config.toml
model = "self-supervised image encoder"
dataset = "simulated stained blood smears"
image_size = 32
horizontal_flip = false
color_jitter = 0.4
method = "barlow_twins"
norm_position = "pre"
patch_size = [2, 2]
projector_hidden = 1024
projector_out = 512
learning_rate = 0.00077
beta2 = 0.98
batch_size = 64
Rows from block 7, named by matrix and row number. Each number is 500 + 40 x the weight over the matrix's rms, rounded and kept within 0 to 999. All counts start at 0. Numbers have three digits each.
# q: attention query (model.blocks.7.attn.q.weight, 320x320), inputs 214-319
q.99:480490490530442456477498530533498515505473439535468506520525504473471480444467499463532552455531553490458476470436511529483518519467489510483527507479484546495501447483535490529541458480461460454497507518476482478442507501474547524470501558533551477551527495543558445448521514523494469554469541480446523509515448500471
q.100:430540442434567559530453413463531491536509469451512560486537420587566500474475566455531533509477461526477467503521484560517533425453521542521512464565430532481455495503468473397576575540565455479524504541528498463447443482470470483547505505448448478429553493531486468464446468548523492461478474472440541562459433451537
q.101:537449500491480458512548532533524520513520447513489444490531577510489444484558474501571543518490480484502516519550550479475469538498512498452480544534546537547523581553494462475479515517470553484465489480461535510505545549502514545561536468514484560471514484550499477505538508477525463479545460487505483531469554525544
q.102:531505497478492484526480453493578516563450497453510458546453460449523490484492520449486472556447497476445436502492522543469534488458518488494529527514478544540478453515485527436555499508492503561533484464498453456531542492435444470471474493492534530501501448536495472522533547456531538520516565451529517579564448534470
q.103:536472507555471545545494450515521547546468473468533478489524438501509501489532521446531514520474530520558497510455441502518565456408520520525510497461447511544512498502528522460505473513502454532467528561477470502441478492507558486504515583490495465449490468500506479471529512545503479486493475558462479547505491453510
q.104:474519459557543507531435443543557436514426506395559490508455487489495548564463471453531510471557408547531451539448416499490493472400510492562504488513470514453544536502508461428526490571541543483550530539422478476529448496491514518550520543529517441533527519510529507527513477495446570527481491527499559515484531440494
q.105:551521523464416495418566499461491537452556434547473475495524537480443507440536435575483422491534479513515537502486528538535525484569518521433449526484564532571535556501463496540496527525522479494464528468483535460483504577473471478500504469547455476511533545513472543535571509538525473538564488483557530456481501576523
q.106:467489463501459546455524502468469547467472490502521422449491565567531480475497501512514499440571486532514584514485430534500586523478500498550559490535526555571503499475474575503434509506484555467399452481504523511529430475516484543540545526553540517477500483497482461555560446575479450482469446548486540543453588483438
q.107:500548499516489540459505518517460469455492475510450398466455571540464440451523483525531468482519526461558490449528491504525569555480507541482467536538554490498510495557434525454475470406502509505490426433536589491492427586514487539580478467539511516547516458499518451481481470459446549469497547539505434545437586578468
q.108:503427601467442443525520569481476469508608441600535516491492491493482496543472483552540469501531469409508485447500605503449464530525458473415474548517601542543475543507524486504406477510465523511506464481510556563558607561508419543433509492559474550581469554530517494526548517452555462445567499546563388491488556503488
q.109:555494487461458544522539590482514461537502480538445528456534486523430475511545519494489498503501549414562514423461540528488462541497509527502531541490567540485542554546459457537531493432482520456461475487470505533487569497525497542529460550479490549562526520482461573490551480421545435532519499451483446492526506498473
q.110:491518508487587509484529494524520522565430506479541548482533428555545504475470539462538474539538481550535505515451426461480474461434569509491446462459406513491541489481484496440562536489504455478566479505509419567513443498551557511465466564425477425434471517474462448452414509538466492542495486468474520466511494492496
q.111:489485569520481500525551563495503582474518510459484510460542481492543442445572532489494458523498469531533570445482459491472532478539455539501488536531556524511504516530412525504517463482509512461509420526522536447560464509551462477561531502548448505467440564530557529510570526513531535463521455534543544446464562561449
q.112:513535489548514508456444569541423457514551517587537512471474535507487524526557520472452420432502535508464489472509560441529547591495522431485443450474551549463526457526522535553459502459494519523468449486528467574490489539530481528519454515472557520568543519487457490482526566435477485501481507457556466487572518465568
q.113:497480483447562508551548393496587501556445482375570561533585458519481478536462576530447482548485516598450474541494456521486498442407585531586534471516493480455429540484504496431484564480499461471517598552494401467463486476506541481458493532493545423411527471529437468457490505505489504516470480456544593503449520513493
q.114:499493522536508518458510511515414562475566498599497448463438460448476431451582518529481510484498531504506510443532532539480521517498550530461512473520571535513551559515440488496496541526401484509503405449499527512507480544567411442529501554537526548581472484523525547484521519435456421488555434511449441493509548502518
q.115:529432557539448470476500579514506564421527499509439465527511507537452534521548505517514497429448520386492420506552565536467549491504507470472481449471602521469524542487514484504545431473538524522447521445495503440561550573466431530511467532495533522532433559486501547488551500489562431529494512462471459456493544561498
q.116:551509482419468538519475536465492563493413496498527462575531514519459470453535509495476522541530530466426490531518429488565532419500548462472533511542506493553529467493529468473505451554472512527530562562450535451555445458446500460557472510526489483477519522445505505481533494486517552493455483484450518523505447483524
q.117:480536492515506566549436518544522491528518562493499551534490444469517591573475545511466493523507420535396509537481549458524478512511535501523501518467545445475473488478553446498480543594546476509612511478445504545516516463433530440423431502431508440513570464427429546503490549499499478445442521437512511518566491423500
q.118:436461463526471506467449482480434487561466528570524539504495425499479580493448479542494553561471446492420415470511555527567491541569458478444463416456537483518529412484592425457535519527548454515585484558513467511488472504443493472476486542505559446434506441526483511517524487440551462439493499483482504447489490489456
q.119:562454520506410466497478593436501504420558531571496493542550527455453453501489502560439452427429561483540493499564539518487471523495504477513515448528509515493468517449470456579497529434456427500483485520536457536473496490524457441425544505469537457549456518500538494508482565492453465526510501450492512500552531477535
q.120:485537536462456530472496494527541498441539545468508466469509516565579443562460471426452461482525501516469489569474466560474508492512473484507506456480455464490508480475472529425462477446521556532515450504499456444475445485522494523538542457570535454500468540441513481464515440556529533469527437546529483475431462452498
q.121:512528486461545516556501516547562503555488540470499569481479489614543558500462565542529519498520423551519565501483427493539522453496456567472469528469474537460517436443515537475530482549451459529541553536471434489448507467527525529496506458480565541471443505435531523481481465525504550501416519509519574514453411490478
q.122:431484480453564485477441437565529442550398460487559508544549520573483501472537582525462537506528426545504538490491459503563479474431537458506534554487458485427512508478500443428568517511494540544581510580499404464480463482463572473471440515448525496441494466496513503427451510577503510543495484542462615572493486454428
q.123:457533543454438510530563537516469435494438479477493464573510567482418550474468456477436495511481429528554428515546545550494462546537473476453528512450573435440462537422555486469550490525562426447572537467525477535464515452479569450406492509476532496435463503545506467429513433432538507534462502489582463447539427454488
q.124:508501567561481480490488538465443479432492557557441528451453438434499455533569485481546463476470460431484552403508569511452441546515426536405499497468547515562480438496529522513420469556455453476461495473480507539539590497527430442453479500559444555488454530479518489565451526454542464503550451502465485498508564564574
q.125:484505536553485511507452550482490437485529565449462543534497438441445573567484500468476460554503447503488455462517474494473481473548499454531520478488534474426542418478499463555566525561578454481530518471426531533453537448446479487435533519437456467462561501489524535533461467555490510498464504444528512523520482444551
q.126:571558461454437548434505488431533495468487422511482479430532569533467445426488446506558478426458574550588589503475528535532531556485517448519517517506527561534528538556421565549428463451427513492504526443477499507479438533514525507555498555499550552509527530465503456542582534477457544484475490533528461447467521532479
q.127:548466556452533542446533526481520553519488500548442518497457502491482552470545496533457457491467548457502478487453558505485451468572482535492515479481477484464547530432516469526464439533498448504467513513505465557558539546476470539514529463551463443437509524511433530541493519453525501462548504525514496432504451503550
q.128:525552510528490527457515531526434526513579507490569450448488548434532549445512478565526553450545533471561495502480526506474533564456498549476523491483506542464567457424493541490486448451453502541505457403447494508514504519574520428455500511499542508505497553525554561543512478488503485513434537441454539525525524552516
q.129:553488479478541495454535473537511502498511494523471438435532517502509517486549477487502481422511567532533491440479555554553533564461543516542531556520451490522498547477546556580458499473436438535508410424531461476458565560475509508535588431452522477463514449537506475486547556459465493452493460422454517543531544549520
q.130:468478543481505520454511492547518572475528490501485456426492439538507499435528447489457520485525569457464568502498533468551491547455508545474507530495486515546523510469416529531434521507517470531502471534564467470554529572562426430504520484488505562520547473511469493528490561479501483489454447480519536520529486579554
q.131:525522428560515506528509483544522471485526498400525509504546495536472470512467508512520469509500558600546524532451463513540519532477532466487448548518486486441517496492520445473552485480467502546542550476505486446474449537535455427468463484447556489503519469553550546472483460468526460547493534441477572482508512517490
q.132:546463486530541539438463535448517530489462529534447472551434452478459522534438510436548459502526454479546501479483466491461488529588515438423552538537514442489467521464461486529554545453543454515482529486479441535429484487482578468482442535457524563477532553583478490471539491453490535549519538495517541473452487515522
q.133:552549574487494564509561578482487535506509460488486426455524458527546485531548461511468450437513464447535496441522568549494562475542523534454498508448571490491500553497450520467441472431514540513448507483497498490450462476541455449531533502459484449530436470492563530465478564555540520455511450527555497547503504482499
q.134:467452521497501477465486454503533553586477552510445480474459509591550484557518513501480508526559419460436463533532505479479479456475461494457477474539540499481461475543460524498556526556548559517493589506500534482497525420527575472521461507445497449430475477487488533498457439561488533505464454550490507568491518498486
q.135:499494538468512512453558464524514531454511479462513499544524547429440508527578509534510507460526507529527533486487513523511474488435443464473539568532427573470490545439435524464434457452504557485441482484497492469444456549506466541532553523535541528472491469532474465455517470565525419454451433484501466534551561545550
q.136:528473496552530467505542563487524553493539462538536480480449452450508538516488525557471535516474521506548495458448564503484553483572537551433531459504476565569476484480512487459502466426488527536533402484503544436457472546540421533505594512555483504509514559492549530499528521502573530514506463537530489479511514533530
q.137:541526488504494442421518501429449521483522516526429415428523574465510476525466453433530507457501490487564476456455487491488524460501480508485495458530547531548456530463460509509440467495455561533454542492454545483519538501520451554480558505547512483509488502546468439501525513447520483475562452518455475552499529575442
q.138:482540518452526501520491516467441498508494451506523493492533457453493444550578419522542454450545467475468525540454523514471534478456466471429475533527446467504488450442454565469489491472527549454463471428505472440553471552462456491462498439499454467482492582516553517506535507478450438437535437469498474429516556523554
q.139:504526521540493457481485457480432502524500550530507471558561460467477544482540463536493543429470561438535439457538584557522524519538524526468540537488481468553565525541475487536441504484545556439529463438521475561473532555454514509497473478456509520498474450475484509515530509441461467452485456431484494499514478491539
q.140:529437549489565558470468558478519487497459488560496488479493536487460432460477501471493505518540478439445429510555486485530456473554524427523438539477558420456511507515492460537554465482533508501525517467545474490490488491490486481515480467505467474546561455555532481477516441423492517538512522466491475499477472549505
q.141:501473575542495442542479504525520526455506469503457495509499496485540474580434536489512493475535521484532468441544473438510538547507505502456496557506529473538504508468483461462468533429542519478496488572494535540494481494451495576450445548452493459515483462509503518544490447520458463468522538513477502496510481484444
q.142:482484438482495502567454407490550506470539503428516549554500501485543552452453475474508560484541493550534456495442452473496491502449527574490549452473440457556528515523512540460497555497565461511447543468427430537547453502453511445520486479453496543456460556483487475525510488513479478471418526521486569557515491429438
q.143:579428571479434546503523587496426538420503473531536475428536557431446509553493502457489474506515473422552508468485557521414488487642463501474509491516570546539462462513486542506520489420484464485522493531565490464469493494472413477451470454560480487539503529480468523483505547537515495446578518544524421480488495551548
q.144:440451528449454543549529511534528493529432527490535562458502489502569462539473510537486544573523498548509446477506517475547511478457513463503439510566553457415527495497539484530504503524471484468577498578543486465565533515434531479456427511422503518463556485477460507441449537451452534520506566489531498470513473515459
q.145:504544472420448498551471467569584465502479490452487543546551461545558573512469520475481461527488509600460435480443435567573482448468482476558463525460492449509463494518563452487557550575530502472559492559499479542441463507543539572510492520506474511511447536543488470474466449517472476524508482562503499549548438493431
q.146:564526534489467449467487537543481560458553485502500478547484514453527505567488440500547440485535448451482504508445476489510482536567539491438563464504492561546550447553470519494496429550477479450478521546468469557453542550465442516514561539501479505515496502460484491487477485449489447520586480486490502448490460449478
q.147:552441560543502458527535535526483521439491525565496529440481449521501535508511555538490488524484503487461459515497531545532477457575505519434518459475493462477444538547469527498541503507534493434502479483558518544545456484498512535500464554506474463522466461489555505503500535521548507530598492566517445557524471466449
q.148:482508482506531463458434451470491469548450528453433557557531462573518450550515507473477446479455491509542472456506467491505553491496536556469470536469462448522423543466509489510512549544557468505549562542448498468460541481466550558547540560548512557546518529475518492509498489488452467564489444553493458505469463466496
q.149:444569496521470516484503422548571556516499554383500479569549452565553490465528498482462484540468444616549572512482460541452518501388551521597550464549477498546502525540466537436531518441467482457545567530421421535415490459557590471561458476526563505459523559492500448449521511505534500549489441564454553533534504480529
q.150:444476529505537484576453490510563454563476553508542490504504469559483518490475511429538452572526422471467530526532453511469488458499525465466476478547500512498478531550519453433501505465498452551484545555454546514560488467498504490483504513556481470455451524456442458484521461512465541483441482544430556492521425539445
q.151:423531449459477485513486486533490492532427477442512552573579541494502537473507452440467575557554506515510439581525464577572452429482527553511454551541519507458503482485568513499575527468463431536481573468478529492527434536465550515521413539466543437405450533526453461510524519450466491535426510447550504538456477498459
q.152:435506428424484519495453432551553450518420462444485473565462485561480502539460549484553524523460453569519479529503463513478524453502536512476448449479530494433456453563464534427565576507486526537553481540476523482456512441481581495488515487529511534503518515437522537500518506476487490498464516553433490483538455466519
q.153:522481491469545555550452452475459508519517486461491558505470470529524561552485522491472515461481484521536472448557446461517451485415533479510444490513469539421557458490458439528474556562507499524519528519541528546483547503514467531529463478463509499485519519488537560513487528466523541523525457484461476522541533455528
q.154:477454415541490474565453461505561534484528441422520524541557512505487491452450511496443500543445468555493464564506500518468532515462535481511480560485444482510540525532496483538516523502504506468506508469489493539490541458488539467522504448481479427492527455472468553531509472501500552537393537460513588538467458464443
q.155:408495421497500432537510445461517491542445481434500496486554499531559562464432490546434555560505471539476527553500447543552468412415505520562520556457458482422454543548536504504528562513473437533556494528501518547463431477424577526525415505424495446430517431458486533509502442467526562557390530461502551495457450523487
q.156:510519498453510522444502604438483496551506508541538500503511458426551538521440519529535496445529471488462497452545506560496466497548537498409554470508532492484539547523547497467433522507519438469444498473502495468470481441472514561523536571559458525553454490527446486529497543527563497443568549533453512537524458511471
q.157:506546503444519484475470491531543480555519525526465531492508484496515565549498549502439487564443461454502504537450448460500460454468514551474486514558538469422504518505512436443483496527468440480493529493552529484487475443521542488448480515427543435507515507421461540436523546454453578514528454486519539501545442474456
q.158:461529499593510467434459558508469500430571546548538497537446531426495534446507423534545525417479527503488466418451562480479517480499454483518516520466525484441527546468540474513499455464518489440479510474465512487465512544497467442526477443482482537464505438478562490481522481485541439482501470494505441449517570543528
q.159:562428503474521556435460535455468449420494548529527518444434501498437439536560499457519466519518529422461506507563455459443490465538496502463475551469526502531502525479469512529468449483535522536527535457534494526570530578567478471437559436570476500498455496552547451560540545455485494511616462449501435518490534536560
q.160:519451443468484479430478415479516449442544490512507424453513490500423426417502465557445458425515611491462428561515543451473525471493470442521536562483503517552531537498449473507459454490528513514495542475510518431521506612542524449479532508487469562478526431522528457580569475498499440456545500506538552467554535573467
q.161:518508482474498430477494445494485531476527514451467529545455572552459469536459457495545460526450559554494533534527460436556542449515502565553560548451480440535466462446557559490541484433503428548444437476477542448517501479543486490502464454554464479488540458503531526461561496534516439571496475518454544549485525508542
q.162:515479580505524545446556501520448434458485476460519414451447478489521521497510458472461511471485574449500506539518557519519522467530518561453556579552526464541517483472551461461416448540523538510459506506486492486509524593527493529435491464507486479467474526522500453479520562494465514462462479511488541439465542536517
q.163:536545490499442541502428435534497451449532507501552480488553455520522502436454556525472477564539473517499459528546494443543527512477507520515452522526425535468555452456494450527485552499555464559532465465526447522539528567487520517548532511454481500441526464526520533527453479534467516479407472532528513459510541522496
q.164:552538575572495548517467561478532523454508516553511484447509469465512508582524488498500424512527536501546550440524527448534552469511471485451526449511513543447548531494463476553476468478476472456512476510553488557460511533476520479495523490463518527496496525533529555548485476484475490471561481463465454480548519465487
q.165:569502535494473542490555592479441499525558492528507465513469552473517447510538547503530496455485542488557477417549526483500526491585534495465476565464579547542506532518490465532498476526515456444500491555526490518548521471525490497469519474582504533527453490469565480554509500435494470500566512490518482478454464469514
q.166:514535495558493536549477477483439504478547559548477481502532452504536550566443580548501465474515443543470512467426539520492508526515508522469528532552536528460544491560480501478514521509534470555528514552466478495538466466518477541557489553536449483444479476448503469448494524494540572543508543529504537558487499446531
q.167:473539498438499467476490448456468437514496454462497462485504540450495491425561525514538516442503545522533510478498510462488539445439536481447526526544544448553541537444489571510501512476525489559482460514506585492518457553583528447433514519512496505538525463483520503480462464554487470471465470532549457501552535557473
q.168:547491512451449574501449492448490477532558542540477493433528448487483506453483475534446483444477510538568572527530533492534508493518447456455524474463493485489529552468500524470446485468513527458520518475507563513507478491504538441476539470529448505565497525480495462472562533559531484516478519513451495426456595527493
q.169:494542524521454452469471592451506491477496459547449508427551449481503484474515519532520454457467463470549514466489520507535484559508524447491517496507567496485464520479493545573455519486517499456446501448446561507467528514555490535498487466497509511469452563530486552508442519488506504444582501515491501467467490457488
q.170:479490469490429489558464486475430452530534523441418439505525572506505476501484534479533497463442477532517553510456511446471482498466500547521530457534488548589463552515537580542447530535522509469492449442517485471540479476456453524483585476552564478569539491543538502459495439550442459458551512497493487439501519517550
q.171:480472415449522442475559521447549482530546484460559521571499545469475533445581519570448447451479477514442468528542460516508495490496532531562543463482535511511487553519534495503588458430503466500512491490597462475452538576567559471461529436431456484531501541507469507516523528461464510479518471464487516488484523538516
q.172:516438578575497463521555507474426511439544538553457493516457507426447447560463526582515447451526474469523521443533472554502451566534429532507482524542531520447529474556497523486459521564471513501567487438469550456514545511529479441545533538481472550471532498534507466430466486424519507518598534541455479458520496534540
q.173:518435558571539516544493561487447528483555500596498540549478442470542430586440534551450511447453551427472479423480442532474470539606489485495511479463590480462522493491475483549442511450503456473561476581518460547523501500521431550544468557516516430470461476456456506445527525472491487438599545563453476558497508486521
q.174:479546465463524566569535502491544463527560465404471508507546479543554503435504545448435494459506463565456506587542540481526566517407479502536567518540490549520532536473468450438541509534472517501451522503536445511469461543506473498506522500461517500552516492494480448552487528505513528466386552534452583476446501470500
q.175:477451535465504500456535535494467470431544515564475461520476454480431469561463529493461449495453485421474499438459480460539506518605470521485482451485532463491555461497453479588423457537533527436524427489575485499464581483497417458527554500553513488567542579502438538542546540450532518429602438507485438541471542564573
q.176:517563421443509455559457503540567530505469505438504526521499514501506491512522532512539557473554460545482489558464538538478433461441495550561549534534426544462495437544532504445503536474507483498510529528516442449554443495513512458466509542482470514446452452435537529450526458446474485557438454499532488562520501456535
q.177:499546441546464445540443467522471521540480482508482512526465466525565493481459551558481461541559466561457451488456494491455456532468472524484480443549502497526514546520485419535491545548472448467515471508443445538498470421458563517549527466499458511525495467472448534526467520492518554476428500468496544507500516468483
q.178:509489534508492532525500575453491570494513477489489532510445437486523536548550493461461432482505502413551453533513524570471469537543426512425475455518484512521531538457420530472489444450450483477459450487548559523514566541456488521449496530498443570495492477563451513489522557474473467519537509558531465535512507487537
q.179:547481544543501541445550599554442496512545496604523553515486538430546496538465461466510478515505512392461510516557575469489542569581532522515489473550596558485566531555519517499518474518502520491452487535492486582551506447475481530491562518509479504502471550484499531511503503441463493491600459461475467434467514464473
q.180:486486491531524513545545523484494446476550545523508537523561489494500468455477571466505466557486516476539560445451522484449457522565450457552545479478472509480531471558512451498556542584497519489541545475439470573548510414522460453561553483494510531443466534509490481503419556488513510449441558536506461530539498511506
q.181:458542525444534487492522483509530522468548504499464542537503522500520514467543498527460453567555504496484564577542505564483509525484520546566506509458428462430449523479551436452540538507547462520552510475505470538463493528477521468553458544448485496523463453499458507488440496523490513495433511537464568498490454482464
q.182:539513502468460556503498561501537483512538463486532493450519463520477488493499561507475452488487422524498480479509500488474477480474486471453468476493465533458478460477464548481419565523490465546452549474458492571515530455539525437497555441550529512491499571550542564513420567453472539495478503472543426464518559458550
q.183:493540437460473428494458474527587475524463498454557532549512506600548580541524521463488476501544485607505463545451429527582527419424443472518530474447431490561445461549477468438549525559479428536493474572459461472554431527428560456508497477517487439469463422447505521469540504467520554562394486536443544563528459466480
q.184:511515444526543498536516529550529519476497503497487496553536479450569482521443558542475468553529464480531509503447422489521486430527562477494551515508477457412550427540464509506527569515464540472491559527428422475455509425436557529485460493467466481459477544498543523535493501530527566490502568476432567471474502485468
q.185:520470428478482445548548439468486516531532544438508457489531514496542477523550552473534540479550440484489458572542513504565452484489516544478541524482467529458461520454516485428495460528457510451533473466444500511448432474531503483557472541449454515504535489533521536451431469543453514510480507539543514551482488552525
q.186:515448446501454526564430384547495481496428533388550562524507528605560487497472463529500586564541460547461462594484522451524490527353547530571489500487477437448425572553498448515529509511450459530503570546457461430468492503523503518560433485428529467455505522473506493500474424509454509520463502443440533482491489509524
q.187:408558416487553461489481425489536458494453485444471560586466438514539520486511490504515545494552520522522463484444505515481437520499557567512547490489463455433467505485483508490566476566552442558555512527426476545456409499541479483520538540452470518427522430516442500459497451495441475565501499542481577527449428498486
q.188:520514467520498511550495475461490465462567536544489560494455490509508460533516464459545485467460452501496521421551502509450473550490420535493492445535559478543504517468477459460475452552465530530435476481464501484469528517516452547468547505531482461491472489501514519457478509465574535517533491501479488540494478504543
q.189:497493503538542444543489435483499444541443446523577509568443479504561540484482560488543485474497450461481533540504482520482514517516491528537462440512479511460451529566508452493569514455455554515525567482532487553465442503450540497552504556535464473473551448491456551432540548510470507549546525473519514567466460424489
q.190:488528427530552468497524532524560446436448464447570511550482491532452519480531463454570437456529560458507425505544532498457546510465556512484482516538549435513534526507519486544542521422470512521436547562505464478513559554507531493471430540449498530564543440526498429550571527519535485495505553519540505476537490554520
q.191:514474540536527486508477582478458464486560454513486498535487502449508450436469450524551437530460471402510527463543550446438481513512431503416474465527564467501496547542453558503459486532538522453483432504486499547525483498532471527493562462481489568493469550482558512506447472527483486444592470445511408449490552492512
q.192:430497402514487451483520482479588455575438472416487596606502505560483549552498547434541499576468399605449425541534424512497442437420526543577479501540467515459531473511507494434521537537517486465558606559499409534512429439509575549541402495452523485449500453501514470517391493538541488561434470451541507481513452471487
q.193:462531529453490483467461540553517481509545446577569508519539445485475525496543458553561542560509484465499480452520548518484494442563541438530469534446497451441553526547524452505491544477580563513490486566541438534490500437535556508526513529420537470494530453472489533482542534501534504462459528555470497510505462528433
q.194:650508612506436469418552586531432511404570469655474379358463477404497381506512465555472445442515566441461499361452620431460541542608497538428532505438640536576579539433498599516390453435461469522398362439565610448559569563537441472442642471562455587546421468570501493477531596465529439463549532514462398503535591517531
q.195:470512429490560524487447472567595522547435533387503602532538469593542512548424564530539488592571386606481419508493505460523461433383544519549471535489431535414530427462500468385551586577523492551475590522511468453479502418419616495470394526436492452482515479458500482435410484515533531499416461477536587574534384450532
q.196:469465496553453448471510537444521473497457540427486449520533519470545431500480554446544472515484516456554555480510415482550502530457511495515532473505541462535490469519390572417524438454490528532428536517532548486509468477532513509526539519486572568553468470495558572540451519452462466500494494555552572464475440477547
q.197:475547532478492470566535514484491480498468526534487589571522467470517546505462554555536539483522471471432442526552563469489527471464562537517480538464504488482522540525542453501554484492527543530573454553514521562439498455469523466570431534464463494511495506477461530489542507535503542498536496473490429478472530530490
q.198:410532442444465474499491530533570467509448488517479560460489413545519564505465534456551482514536487484447426557540503523508447506515497488479545543549525462486513515557484503520478484559463500499557545536515433499442515472545507498492474487427437451426498537486463525528509467558558552552451463578474560567450530520543
q.199:441474460453498480526544445455524489452512497424535502462553548497432467479557556467441479541448469543467535496549439545540515540399457452519458553432412465519531567511529533458452475517496526535448527468501481460477436541526533510528510523466462481548488497514465561529532551486459548490525512525482558549509507515512
q.200:528495450496486547495461430468465511552515556496512453437563494502497512529491545451439560450429491509507566505489529512561468502501544479569456521514439502479539517532444453502523500494522444439518532455531528513551434547478451500517570449450464555506509546479463478510519481560439520535486504471455531488505501520509
q.201:536539549550531472535532540449444483505520485595509487458497480473462471525509463468461421472461506401558555488519562503434516530592456549487557473468573496545483542476474558557402493449518558443471479475452510532531462466471471455535517524532518541566508485516485487497505561448514492487537506496500486484430471550502
q.202:473462472540521507540521504524556497541492433507465492513504435501490567493429552436533471493507465552456446468527486490494438481540507520444542501538540500423527440447540471543558542586488505544463562498537503499476527519433533532493523543527499460464451498515439525517464500480542473463418514534443498479496430425493
q.203:497453423459456526501540440479532462452514542460443535469491530567555557499486517453466517442516539480539571482456454487492555553441520551565470464549482507473445513552493481440510507545511559534484450445514510532486465538522503541515563477497541522456523519486522545507523548499506531487482481431479565520460492527456
q.204:464464475536482474541530450497559532552491555448466472457525488566479511538458495509523506518503459499522544548498504554475558454441517496555552550534523539525511469505534549428470481463527540479439526477479520502568545512492515488510566508503473505535478555489557501457552466546455465493480512461534586495524520485465
q.205:477533426503505560495496461560454448488529522423460476558526532517425500461487546471504440545550474506547479536486441529557457452425473506556466557489473450516542473444440538468460494522474531445531462469515437462461453512497532531486525426521580526513498505490529505488508512427495508501520515474523582514534440492448
q.206:507461523535488483431524536532553547490551496501439503520530525523500466514510545493482451478477463559526583465538472485523557534459476545551483489542465517536465574470448542471528461448490481519505477463511503533508460491529466484458493489574499545475555523527571480535543532450428499495538528489554477493499444492461
q.207:412505421476542516458498513560487526476453499465497476556539476491574517527503493446438490462531455527541479562471513499540452445483493500494530504485449494509465451485473533449461545485489510489533489557543451562443469522550467515537446490519455435519454544420520431515510483472505538469479506517553488461505537474495
q.208:488480549496457521496460461490528460571477448457506470453452454528483535495510512456514478477460538500483426515455551447562524462563516503433498476466526541515445509458554467520447496547440460571567542504519446465543515539538441528551486494490527424509524438516544512448486550532517553516484475562485449515465552470483
q.209:481534472475503451539492500546525559537446474437570515533442514562548461503509549443527532564464520478530523555522487489558444508490552490528470445526530451446445478557477449431584477517512544486566574540463469515445493429448560519491498568443545524523543438473459537479514517485564472486493455544501504480466523454521
q.210:448516385483488496558557439514596524586430472425569598563559491567478516446534492467546487592478436541471470602480461492480452475383546545600479527489489477514501432542520449490601544509545467524545550471464493488503523445467527475457483488438522435484517550441452464542405469522481537510357451440533555484507439440509
q.211:402522454492449480538538472521494481533480456439553586592502467598559540557483491553540582518487518611440502551444486464514449466415457505599539484469448464408439452457588402409490490524492476485484542472441415504532505500459544465529415472479449472487569460440498480559459515479555518530435540545511525549573473516470
q.212:554456583506501507433508601434426528463549527566511483437451442379527489492563443543446532475453555410469564453501618497505464551563422454424512458522562485559524466474475511533379457503466471465464403387565544466597550595486356426507531433599472559524538503539575553576615588543468425498546511512448404481501546527519
q.213:512473497546546545488488438493575542466502535394526517557547526493506539430504492495531476548512534537504440557459428539473526435421497555584551506445464507514453561478467551441495531486450529474478510561486429488541515465560560441526479488448550484498501527461522444499499545488470548524489471459467592559501516487541
q.214:487447601460453511476554524479482491448571511523445447501463466411510505523553468553502535546567511459461467410464485499458513584624449525439481450520533506475494503460465529560474533543488472510525517541473555462474475494474491523524516497487518536522515480491546485519473529510500506489549548509455508508471472550551
q.215:536530560531457504513563527530492532522492456615472414470445550400460500534477496496473464447532540353470516473455521492478524509660489503497509550530531554501469548532515515577493465493489454539529432468468495543461491551543414520500548449518442478483469513576479495524590561472550460537614507480511476456518560522496
q.216:462487525444518519454513570542497518492569516500474502460517466503468503463553451524543543483467513423497456511458521574444491460515532507498516463523501520528559504484502447554563428518493554467518553487530462500511544533464564469476451523432550464460456523535473475560557464445490456456567573500539498434565546485507
q.217:499479502508471487500464581461491525497489487588490474554457547452500439483534468464490473528571508410491455524525547475550500492560496450454540433496548486462539496480482483474530433495504479477556495508552549466513456469520463533539500501505491478451557545522500556508491561510507447474565505474496430421485510554536
q.218:497530517512505525466494571457409562435514440562531490485525475393477494468573519544465505428543600391458439406462503433451546577633504469451460544459611562534500523561487544524512433495481542501538449529520601489552568582547439539445512542499472531518526504474587575564556525446569462490542477468458429494472480557511
q.219:483537477488544565467496518542433451521543520526483524462494516455536486490549546469470497554559500456491440483491552456509502501578507526491540501485543562475554456555498469487552503489529500495489521474524562526489491461468441509465490527503444502514532512489532513498545466512537548536578504571473512512449479539455
q.220:493539476458464474460560568544515492527464473507536514571559491460476532571446543548533495536497457516550478472479556495539421444565459437527443500529579521428542452460561503478487511497481573441575567459474508568483559507547536503484498494497492505497546499518482497496458496451523503490460499449505527477510436473445
q.221:528442558453495445537462489456525457498476468503478471551483417455551445527435489452515536574483514496502469469539534496542458478491432540511489475530497491493480433489497490501472545488519458447509475450472461487515557550471462524475486564467535474553509458432515502471560535475502499443514517520499484489504486474480
q.222:507479515478515451482455432490536525510439468408464507577535462480489556532528549503485490481543444543489481571482510465526475537436551457536478436470482518531520484455549555507495503553557455544494547570508505482502489455517567487511539496441469478491512554518466507430440537475525487447405507548447509571531506470442